From a checkpoint of a small spectrogram VAE: soap at rate 0.0028.
Rows from block 0 of the decoder of a small spectrogram VAE, named by matrix and row number. Rows with one number belong to one channel. Each number is 128 + 24 x the weight over its row's rms, rounded and kept within 0 to 255. All counts start at 0.
After each channel's rows are labels from the 100 clips, of 14976, where the channel reaches its highest value: "responds to" is what is common among them. Only what is clearly more common there than usual is listed. The data: melodies that start on their tonic, played by one synthesised instrument.
# convs0: first 3x3 conv (decoder.mid.0.convs.0.weight, 96x96x3x3, each kernel summed), inputs 0-95
# convs1: second 3x3 conv (decoder.mid.0.convs.1.weight, 96x96x3x3, transposed, each kernel summed), outputs 0-95

convs0.67 [172 114 126 136 120 142  96 136  74 181 151 170 156 123 146 134 126 151 141 103 154 134 148 113 150 102 123 125 108 117  95 157 137 113 150 112 108 105 128 109 124 148 134 108 141 139 136 150  87 164 127  89 123 195 107  68 122 123 119 148 136 128 101 143 137 128 135 129 132 143 170 150 146  98 133 120  61 130 111 132 142 114 141 137 116 112  83 115 103 139 161 147 100 102 140  83]
convs1.67 [143 130  95 130  84 116 116 171 107 191 137 138 179 135 118 158 116 108 103 113 131 162  77 147 135 129 117 130 103  89  85 153 129 101 157 113  79  90 111 128 117 146 128  84 128 130 148 139 114 116 129  87 137 136 103 107 133  91 133 140 134 138 122 118 134 130 149 136 133 135 128 142 152 124  90 126  89 114 124 141  71 107 147 131 118 120  98 119 118 113 153 156 118 152 128  58]
responds to: staccato

convs0.26 [114 112 108 149  91 169 119 142 179 129 131 126 129 133 169  88 128 124 104 134 160 131 120 180 159 115 102 119 131 136 102 163  87 147 102 130 118 108 139 156 117 129 112 157 146 117  89 138  69 119 140 132 117 106 125 136 137 117 125 123 163 131 123 106 141 105 170 150 121 140 143 104 127 119 187 159  96 124 104  88 122 102 117 108  76 121 119 142  64 115 122 123 122 155 142  92]
convs1.26 [129 114 133 126  82 144 103 170 135 121 153 144 131 108 114 125 142  94 114 126 135 119 112 141 158 132 112 152 144 119 126 159 101 128 122 150  85 154 115 188 152 121 132 136 130 167 112 100 104 100 148 129 133 133 128 162 136 104 151 147 152 143 139 157  91  89 159 145 159 158 208 100 106 114 185 107  95 152 144  97 121 144 128 131 117 161 139 141 121 114 140  90 114 158 150 102]
responds to: clipping

convs0.11 [147 108 144 131 118 130 114 144 125 139 118 105 103 102 119  83 149 123 124 121 118 122 136 150 159 118 151 135  97 148 113  93 180 128  41 109 131 165 143 117 126 162 134 130 152 149 112 127 131 119 123 133 118 160 173 226 102 133 112 129 133 141 156 136 121 129 117 152  74 120 103 128 118 139 105 141 136 116 114 110 156 104 133 146  88 123 165 154 111 133 124  82 123 129 124 127]
convs1.11 [121 153 152 102 143 147 131 180 137 107 107 132 120 142 113  97 147 141 122  79 110  96  98 141 152 125 117 144 113 194 118  90 164  77 101 131 182 130 145 118 104 149 151 142 142 144 140 166 127 128 117 172 107 145 149 173 159 131 126 115  88 141 146 178 137 120 117 109  90 154 117 119 122 102 130 123 147 131 112 150 180 141 114 155 133 146 129 122 142 117  87 143 164 122 131 124]
responds to: vibraphone-like; marimba-like

convs0.21 [ 70 118 125 123 130 124 139 135 114 169 157 119 122 111 101 114  98 114 154 105 111 120 114 114 127 148 153 181 111 114 142  63 128 105 129  94 134 109 100 132 131 131 116 121 127 151 143 114 115 118 130  97 134 107 123 157 114 145 143 153 148 154  88 101 108 154 106 130 100 120 174 120 133 103 153 110 207  95  77 122 151 143 169 103 134 131 128 165 152 124 142 151 121 140 144  82]
convs1.21 [103 120 119 175 130 113 124  80 137 124 138 115  70 123 164 132  80 152 167  99 140 113 155 115 138 145 152 159 127 157 143  77 156 148 104 134 133 130 150 159  94 108 131  94 123 161 159 152 110 124 121  71 151 105  99 145 118 135 133 138 118 122 111 128 122 156 125 120 130 149 151 122 141 113  81  83 178 121 146 116 132 104 133  90 139 155 109 153 113 119 120 136 125 141 181 112]
responds to: sine tone

convs0.83 [101 136 123 129 108 135 117 137 153 113  82 134 144 108 132 158 127 137 105 126  90 139 125 148 107 125 109 122 141 129 110 110 134 132 114 113 104 108  99 124 116 162 142 115 164 115 104  91 149 143 116 135 127 102 125 130 177 137 156 127 191 102 122 132 160 121 131 186 148 117 131  97 136 125 152  82 128 135 178 126  57  89 134 130 137 119  96 125  53 120 137 128 152  88 160 125]
convs1.83 [ 79 149 140 138 116 142 124 143 136  86 147 139 170 135 103 125 114 143 108 133 159 125 111 105 152 105 108 138 128 158 142 124  92  89 155 123 120 105  89 151 150 171 129 112 155 137 113 113 151 113  92  65 133 144 132 114 137 140 113  96 162 116 172 100 155 129 123 173 139 126 161 139 156 186 120 109 110 146 149 106 116 161 136 153 113 132 115 121 107 121 156 128 135 107 199 130]
responds to: clipping

convs0.85 [129 139 125 142 135 155 156 106 118 114 134  37 101 138 112 188 127 104 138 123 132 128 114 118 159 131 137 114 103 110 138 118 113 138 147 128 133 131  87 136  91 126 172 146 148 121  82  87 114 129  93 156 142  93 154 154 124 108 148 103 119 127 131  93 115 116 118 132 186 117 107 122 106 127  90 128 118 124 171 143 104  81 131  95 170  92 119  99 153 134 113 139 141 116 145 144]
convs1.85 [131 120 122 142 149 128 120 110 117 134  97  99 137 148 144 163  88 138 143 134 115  78 177 107 121 154 142 107  96 123 148 111 132 157 129  98 141  91 111 131 104  94 136 142 181 132  87  97 112 140 110 155 126  75 134 138  98 146 125  99 132 143 120  72 102 134 135  98 182 128 155 115  68 120 140  87 126 155 126 142 111 160 127 133 152 108 122 136 147 174 135 125 130 131 150 163]
responds to: clipping

convs0.89 [138 135 112 130  89 140  95  83 138 128 145 103 137 121 119 217 115 182 126 124  85 108  96 106 167 131 123 133 127  98 119 121 123 149 126 131 114 128 142 104 149 118 111 119 149 131 101 106  65 136 121 134 129 115 165 122 112 129 137 114 103 128 136 133 122 129  97 140 126 104 101 170 118 159 120 102  83 108  74 145 163 129 157 103 148 151 113 102 172 133 140 103 137 124 147  92]
convs1.89 [106 148 136 118 101 136 113  81 112 150 116 114 157 117 150 143 103 160 149 153  87 124  89  97 170 122 120 128 113 106 131 102 103 168 148 112 142 110 177  84 171 137 114 146 140 121 132 135 126 176 137 132 133 108 104 104 118 150 142 101 100 150 106 132 137 125 114 135 102 114  94 138 138 221 101 153 143 134  76 141 135 114 158 140 124 134 114 166 152 134 142 110 106 138 126 121]
responds to: mains hum; clipping

convs0.32 [ 96 108 127 190 158 131 168 111 133 136  93 145 119 133 120  68 109 109 152 130 119 112  93 174 107 140 125 123 139 127 124 127 121 149 103 119 114 129 123 108 176 125 147 118 111 155 137 125 154 153 110 119 128 130 168 121 151 137 124 130 153 129 123 121  97 144 107 111  98 122  95  88 108 148 130 129 162 107  36 123 132 121 129 108 140 131 156 136 176 115 144  96 134 130 120  64]
convs1.32 [123 130 138 138 145 156 138  86 121  98 108 125  99 163 124  67 106 123 147  89 165 137 135 112 148 144 132 125 134 190 161 131 145 126 111 121 141 132 141  93 155 118 153 124 129 161 178 138 160 118 101 171 154 101 151 157 161 171 134 172 143 121 154 135 142 145 111 132  95 152 110 126 123 167 160 131 156  92 104 171 154  90 113 119 118 146 132 108 131 120 103 109 134 129  96 122]
responds to: mains hum

convs0.64 [159 149 126 147 140 123 114  99 121 112 124 150 113 119 128  95 127 103 129 124 117 142 181 123 131 126 162 147 158 131 130 147 127 171 141 124 114 129 185 113 115 119 137 137 129 163 143 147 133 158 139 115 120  86 106  37 123 170 114 121 128 113 195 132  89  80 135  96 111 161 101 108 160 157 106 149 163 122  89 118 126 125 115 135 124 134 142  95 120 111 134  89 114 116 120 126]
convs1.64 [123 167 163 152 141 111 160 137 153 138 113 155  84 149 128 137 135 131 134 135 153 148 167 133 111 112 173 138 127 147 142 142  82 163 155 157 127 139 144 106 111 139 112 145  76 109 166 150 155 154 144  89 139 113 126 107 126 148 115 150 116 107 104 140  94  92 149 130  59 130  74 120 148 150 128 152 140 138 116 127 128 106 130  93 109 114 131 102 117 139 137 122 123 142  81  66]
responds to: quiet level

convs0.43 [ 47 138 118 154 132 131 132  99 148 125 119 127 132 127 137 111 136 116 145 118 110 120 113 129 141 116 159 112 138 136 126  91 116 119 128 132 133 143  44 105 121 136 133 133 148 119 138 133 136 102 135 125  70 178 147 128 144  99 139 117 120 130 127 126 136 146 139 126 110 121 163 121 142 213 104 117 207 159 117 132 156 164 122 109 125 126  88 145 145 156 129 128 108 145 102 123]
convs1.43 [ 93 124 138 115  89  98  96 115 112  80  80 118  94 119 152 134 145 133 157 116 103 134 105 163 133 146 132 130 138 140 119 104  94 140 111 153 141 113 106 135 162 112 142 116 193 126 161 158 136 120 122 120  56 147 125 142 121 117 133 105 117 170 156 129 132 174 120 140 121  76 131  93 122 145 144  74 176 147 133 112 168 115  87 145 122 119 125 116 148 144 123 126 126 114 119 117]
responds to: marimba-like

convs0.8 [147 223 118  99 121 125  97 101 116 165 153 129 131 103 106 148 187 169 111 111 112 149 124 105 134 128 163 139 107 138 158 127 176  99  67 127 114 153 150 139 131 149 106 111 165  90 117 140 117 104 117 122 116 156 125 186 102 170 136 130 136 136 128 125 134 122 134 140 107 122  83 127 113 101 141 141 123 130 160 127 108 146 154 127 111 138  96 132  92 126 131 131 147 130 135 126]
convs1.8 [160 149 130 107 106 117 106 112 155 160 134 133 139 102  96 151 158 147  73  89 120 160 116 136 146 136 157 163  79 118 141 157 136  96 142 103  93 132 126 132 130 128  94  94 145 115 110 141 168 114 147 146 137 159 120 135 103 172 139 102 107 113 123 156 113 110 132 103 178 126 176 135 125 101 139 151 109 162 138 114  92 179 142 105 180 159 134 129 128 141 133 128 174 125 113 134]
responds to: organ-like

convs0.61 [173 127 133 133 157 100 131 102 125 129 177 119 113 133 146 132 138 109 115 120 148 176  83 121 142 115 118 108 143 143  86  76 104 122 178 136 125 120 115 146 120 127 118 134 128 140 107 149 149 118 151 141 185  87 140 133 127 119 127 127 122 140 187 117 114  96  89 107 124 149 158 115 124 149 134  84  88 105 127 101 118 176 117 113 113 119  76 184 138 136 113 118  83 132 122 130]
convs1.61 [116 174 149 139 159  95 120 124 133  91 169 126  83 123 144 142 129 100  92 105 112 156 144 146 171 129 119  99 118 140 116 122 140 103 169 127 102 130  87 147 145 175 111 120 112 128 124 145 138 116 125 120 188  94 151 136 120 108 133 126 108 113 150 131  97  89 138 131  92 119 144 127 158 125 108 118  87 155  95  85 111 132 158  89  92 138  88 166 125 112 100 110 129 153  93 119]
responds to: the note C; tonic: C; thin (high-pass)

convs0.76 [115 142 113 134 172 172  95 123 136 106 158 137 113 143 143 128 110  81 139 150 143 132 110 131  72  96 134 127 117  48 126 128 157 134 134 119 126 134 114 121 128 128 190 102 103 162 132  82 205 157 142 153 115 114 117 119 115 139 162 137 143 135 135 108 103 129 100 122 108 107  81 133 116 117 115 110 103 118 122 106 129 115 102 129 125 159 164 142 165 120 120 133 140 105  98 144]
convs1.76 [136 162 139 136 141 122 104 111 135 116 130 123 132 146 128 133 105  70  96 115 116 114 156 123 104 112 113 156  80  72  76 133 146  96 149  95 104 129 122 157 101 127 121  82 116 123 109 101 114 143  94 164 163 108 109 132 136 103 176 134 105  83 130  86  92 101 112 146 120 126 154 125 108  92 132  83 127 147 110 112 123 154 132 160 119 176 138 119 115 155 141 111 137 160 110 140]
responds to: clipping

convs0.7 [125 160 116  67 137 118 137 136 162 120 169 115 141 155 138 127 103 134 137 111 115 145 104 127 119 130 108 107 126  97 163  99 141 102 157 151 135 163 115 122 155 129 208 114 126 157 139 141 144 162  98 130 118 156 122 114 112 135 127 160 132 124 100 109 107 159 131 103 105 127  83 152 124 137 140  85  66 104 151 143  93 106 143 139 122  61 139 149 133 145 103 156 139 128 132 151]
convs1.7 [130 131 114 112  63  88 137 145 107 126 148 105 146 129 139 148 133 118 129 133 122 182 130 150 134 136  99 133 116 101 106 122 154  81 163 113  93 148 102 145 137 140 169 105 110 159 150 136 119 144  82 167 142 113 103  85 136 102 125 134 117 120 110 123  99 120 109 135  82 120  94 151 144 152  87 124  93 111 138 138  96  60 158 134 113  94 129 143 165 129 121 155 128 141 107 101]
responds to: bass guitar-like

convs0.93 [108 114 151 178 162 106 105 137  91  95 131 119 114 118 146  83 100 101 128 116  86 109 192 133  77  84 137 108 148 120 156 128 146 125 158 101 136 113  90 128 150 117 114 132 129 183 136 141 146 152 141  90  89 157 155 150 111 171 125 131 133 151  93 141 100 110 113 137 133 133 115 110 121 128 132 152 161  99 127 123  86 159 132 145 122 166 130  96 131 126 115  92 132 130 123 105]
convs1.93 [103 129 155 137 138 176 127 102 135  83 121 143 104 120 156 128 113 119 153 146 193 110 150  83 104  92 124 106 168 164 132 142 114 134 107 135 125 108 101 135 151 121 136 199 123 123 157 173 119 122 146  83 127 115 143 128 128 181 147 114 133 162  98 142 133 153 130 156 109 136  69  97 139 146 135 127 180 142 128 136 139 135 135 134 121 133  82 117 149 132 105 114 145 122 144 124]
responds to: marimba-like; vibraphone-like

convs0.12 [136 118 137 148 160 108 138 150 102 146 140 112 104 120 113 113 132 135 139 100 144 117  90 116  81 132 136 116 124 130 119 102 133  80  62  88 117 119 118 114  89 119  98 139 112 188 105 112 123 164 113 139 138 139 132 147 127 129 114 129 133 151 149 149 150 115  97 132 122 155 130 131 131 131 124  89 196 133  93 148 143  68 182 126  66 101 134  92 120 119 123 142 141 125 110 109]
convs1.12 [102 109 101 117 195 170 155 129 112  96 183 113 126 133 124 126 112 112 149 110 136 112 125 137 102 143 122 143 103 163 114 142 171 122  88  74 159 136 124 150  96 137 155 130 121 130  76 148 123 132 140 113 155 141 161 119  92 125 132 121 121 130 129 132 170 139 143 111 134 151 123 188 135 136  84 116 152 140  72 141 130 105 138 108 103 145 100 127  98 131 114 158 142 106 138 168]
responds to: marimba-like; bass guitar-like

convs0.88 [154 139 119 163 135 145  84 148 116  91  97 119 122 139 114 139 130 147 118 125 169 121 128 124 133 130 171 127 109 109 136 137 189 130 116 118 135 136 208 136 122 121 161 122 130 117 105 182 104 124 119 104 138 143  64 108 139 121 119 128 160 112 133 113 171 139 128  97 147 141  96 114 128 126  59 116  84 122 118 120 150  90 108 120  77 111 124 108 136 118 146 119 140 132 156 143]
convs1.88 [133 147 129 112 123 127 103 148 144 147 142 144 107 120 111 117 129  88 119 189 121 102 114 151 135 148 188 147 120 109 131 149 161  90  96  65 134 151 151 180 104 134 150 142 148 132 130 158  81 147 169 125 112 153 150  65 120 110 139 105 120 131 137 110 143 143 111 115 157 153 116 122 115 125 108 102 125 114 147 163 144 122 119 172  85 140 133 128 128 102 162 151 167 117 148 127]
responds to: clipping

convs0.30 [ 93 158 101 130 118 108  93 125 134  69 137 118 124 146 117  96 145 127 137 128 139 126 131 111 112 122 138 113 131 131 194 116 127 112 116 186 114 162 107  95 126 129 112 135 140 147 146 102 136 170 135  87  83 149 123  99 110 139 152 138 117 109 179 102 131 118 149 133 120 124  88 171 105 182 109 103 145  94 113 154 111 177 166 116 154 112 135 174 139 118  99 114 124 126 131 119]
convs1.30 [145 140 156 121 171 158 124  84 111 112 101 127 112 131 136 138 155 116 120 118 120 138 141  98  90 130 121 139 107 166 151 121 110 161  75 139 107 152 153  90 119 127 124  91  95 112 130 118 118 160 145 120 117 103 139  77 124 168 153 123  98  87 110 113 160 130 135 128  93 139 103 155 113 130 104 161 159 123 110 161 139 175 152  94 160 143 147  95  66 123  99 120 160 124 117 135]
responds to: bass guitar-like; marimba-like

convs0.90 [186 114 110 144 136 144 126 162 138  79 122 139 132 130 164 100 152  82 128 112  66 165 147 127 131 119 114 120 119 107 166 110 126  99 110 152 150 130 128 125 119 127 135 137 120 189 137 110 155 120 136 116 111 186 140 176 124 131 111 129 101 118 173 146 132 139 124 115 154 160 108 126  86 105 104 132  80 133 128 128 162  76 147 150 116  94 136 105 107 127  97 150 117 121 130 149]
convs1.90 [114 111 136 129 146 124 123 172 138 128 157 117 134 106  93 108 133 114 106 155  57 158 136 156 108 130  91 145 129  96 141 150 143  55 138 136 114 121 116 136  96 139 121 118 149 170 107 172 102 154 140 140  83 164 137 108 118  90 136  84  96  92 138 139 161 106 104 129 154 129 165 125 109 106 106 146  95 150 127 152 115 128 151 142 125 139 149 124 141 114  83 152 152 143 138 143]
responds to: thin (high-pass)

convs0.25 [141 118 147 155 137 160 150 107 140 150 119 126 126 138 130 127  64 133 139 103 127 117 152 122 188 105 149  97 125 108 157 152 154 133  87  95 164 154 109 126 109 134 144 102 115 193 140 123 110 100 127  97 158 132 159 107 124 148 108 121 122 130 111 145  99 116 137 113 111 112 109  98 104 155 132 156  71 127  94 100 125 111 129 117 114 139 166  71 103 165 160 112 117 154 103 134]
convs1.25 [161  89  99 155 146 151 168 116 131 166 133 121 140 154 131 135 147  95 179  91 156 132 145  97 123 143 131 118 151 121 109 126 136 120 101 111 133 147 121 147 120 124 127 155 115 119 137 144  73 102 158 124 167  96 149 126 143 155 138 164 121 100 117 129 141 132  96 112 145 102  97 134 125 150 112 152  95  93 111  70 115 109 112  84  99 137 162 104  98 133 126 164 174 175 112 152]
responds to: marimba-like

convs0.28 [102  44 131 145 103 127 131 104 110  89 139 147 129 105 123 130  89 149 147 117 100 129 125 138  98  99 116 104 123 141 130 190 114 122 171 160 136 108 108 139 123 136 130 127 110 158 136  97 110 146 113 118 122 146 116 179 122 118 134 151 155 144  49 122 151 138 123 109 123 125 149 138 122 103 157 121 128 129 128 155 153 155 167 148 119  88 194 101 138 131 133 138 106 127 134 108]
convs1.28 [116  78 134 167  81 119 101 103 146 133 116 117  86  99 135 106 115 142 131  97  97 139 127 135  94 106 130 157 166 132 141 126  99 146 146 155 131 121 109  72 167 165 162 104 115 142 113  91 139 133  99 147  98 139 103 119 145  90 119 137 122 154 144  99 129 139 138  80 132  97 126 179 138 133 101 170 108 115 141 116 179 124 125 156 121 104 127 132 154 110 109 164 110 134  92 128]
responds to: quiet level

convs0.44 [147  97 155 124 126 110 124 128 128 135 150 119 109  81 131 100  94 120 159 117  95 137 100 125  92 110 131 127 134 145 163 116 158 110 158 123 131 122  94 108 117 160 108 126 127 140 143 138 145  75 124  88 186 156 135 149 120 164 128 151 113 136 108 105 139 148 128 103  96 115 140 139 103  75 107 125 175  79 103 111 156 153 128  70 127 118 104 141 118 172 172 132 116 151 113 149]
convs1.44 [136  95 100 145 156 119 120 139 158 135 135 152 125  91 129  89 132 103  92  95 129 153 126 123 132  96 138 103 125 140 172 136 136  94 104 103 121 136 119 131 128 125  86 124  94 121 147 145 119 147 164 109 164  94 130  92 140 117 144 157 127  99  56 111 110 190 147 122  89 120 115 132 124 117 119 141 199 123 148 143 119 156 118  98 110 151 120 133 130 140 173 156 113 142 126 169]
responds to: quiet level; vibraphone-like; marimba-like

convs0.71 [180 119 126 126 126 140 120 112 115 189 127 107 143 181 141 146 111 126 159 119 162 131 112 136 170 133  60 153 136 141 127 145 105 140 100 127 121 144 130 134 108 122 101 130 114 154 112 121 141  88 102 125 150 149 134 188 124 112 111 103 157 127 109 113 117 150 125 136 146 116  94 114 101 108 123 136 106 133 115  77 147  84 162 130 174 145 122  81 108 112 107 177 109 130 155 149]
convs1.71 [120 104 157 128 158 124 153 139 132 218 118 130 144 156 143 122  99 107 152 170  90  91 108 170 151 140 117 119  96 100 139 109 117 175 167 138  94 174 124 116 147 138 137 140 125 102 148 110 118  79 134 114 139 158 158 149 128 113 136 134 111 162  94 137  81 123 137 116 123 158  88 173 116 134 118 133 149 124 133 149 101 121 154 111 147 135 143 127 114  97 141 114 112 133  99 121]
responds to: thin (high-pass)

convs0.4 [131 141  95  83 136 164 124 124 173 108 141 131 111 131 145  99 123 120 126 134 146 130  90 150 105 139 151 107  95  70 151 131 140  98  98 132 138 116 227 128 128 117 144 117  99 133 116 151 158 124 138 133 133  97  91 148 104 130 144 124 141 106 119 134 140 173 138 151 116 119  86 141 124 124 105 151 111 110 125 179 110 158 138 127 130  57 120 112 104 118 116 128 145 123 107 104]
convs1.4 [150 134  74 151 104 115 150 131 152 121 143 144 119 121 140 148 128 144 131 135 160 155 127 149 151 146 166 144  51 121 113 147 123  81 113 128 143 136 150 126 105 111 112  87  84 164 157 124 148 118 113 153 182  94  90 118 126 155 156 162 133  97  96 127 111 148 150 129 147 109 137 167 115 102 128 132 136 112 130 148  95 165 145 114 170 123 135 110  86 159 134 113 158 150 111 114]
responds to: clipping

convs0.72 [183 104 146 172 155 107 104 114 121  33 125 143 130 159 145 139 119 137 107 119 108 126 109 121 120  97 121 121 142 108 158 139 120 155 166  90 177 123 121 125 143 139 156 105 115 138 135 102 137 125 130 130 169 131 132  66 129 154 119 112 118 135 163 133 127 109 129  88 131 127 109 111 114 130 116 107 158 135 105 105 125 109 116 132 129 142 201  87 160 131 124 121 113 146 111 151]
convs1.72 [137 124 143 141 131 120  85 145 130 135 140 100 117 163 105  81 111 145 124 116 143 123  68 116 113 124 146 186 136 121 163 126 150 131 130 119 143 143  89 104 154 115 142 147 110 140 133 122 111 107 120 135 138 133 141 112 118 141 108  97 125 149 192 141  83 117 136 100 171 118 120 129 144 113 108 102 159 113 117 171 123 100  87 113  92 135 160 107 186 160 103  94  85 142 101 151]
responds to: vibraphone-like

convs0.23 [163 134 111 113 149 129 105  83 135  65  98 123 114 122 173 137 102 145  94 128 132 111 110 107 109 108 102 101  86 133 170 145 146 111 106 149 165 158 152  78 131 134 119 108 122 127 152 136 132 144 109 148  88 122 125 126 100 147 113 108 133  89 137 154 119 154 146 103 155 139 132 160 123 176 129 103 171 138 121 171 129 165 165 123 104 111 151 133  93 102 112 167 146 126 102 135]
convs1.23 [135 132 152 104 115 127 110 113  93 115 130  84 102 125 149 103 104 178 152 144 130 107 108 125 112  99 113 166 148 114 162 126 127 148 130 160 149 136 126 103 164 116 132 133 166 123 120 134 108 150  93 124  73 148 132 151  95 145  94 105 120 113 173 159 139 185 108 172 112 111 100 147 131 140 170 136 144 139 124 174 173 126 116 109 110 113 150 111 115 131  94  77 121 119 115 158]
responds to: marimba-like; vibraphone-like; tonic: D#

convs0.18 [109 119 136 113 129  79 114 152 148  68 126 123 116 105 130  95 181 115 128 129 131 153  87 143 105 124 124 134 140 120 171 102 114 128  99 129 140 106 109 113 112 130 137 145 119 163 125 103 142  79 119 132 133  50 131  94 130 131 125 126  84 107 185 134 139  96 120 102 129 139 153 125 109 138 124 143 150 116 123 116 106 165 120 108 125 136 208 122 122 155 141 124 123 121  96 161]
convs1.18 [117 116 111 116 129 109 135 184 170 108 138 171 147 158 141 115 186 128 102 107 164 159 124 123 139 146 117 130 119 111 145 140 122 123  67 151 136 109 101 136  85 129 106 148  87 168 121 144 183  97 105 120 154 113 148 148 116 148 151 144 124 107 102 148 131 107 123 152 156 123 164 152 117 110 161 151 143 102 136 151 110 171 124 129 141 136 124 123  90 148 142 150  92 132 136 178]
responds to: marimba-like; vibraphone-like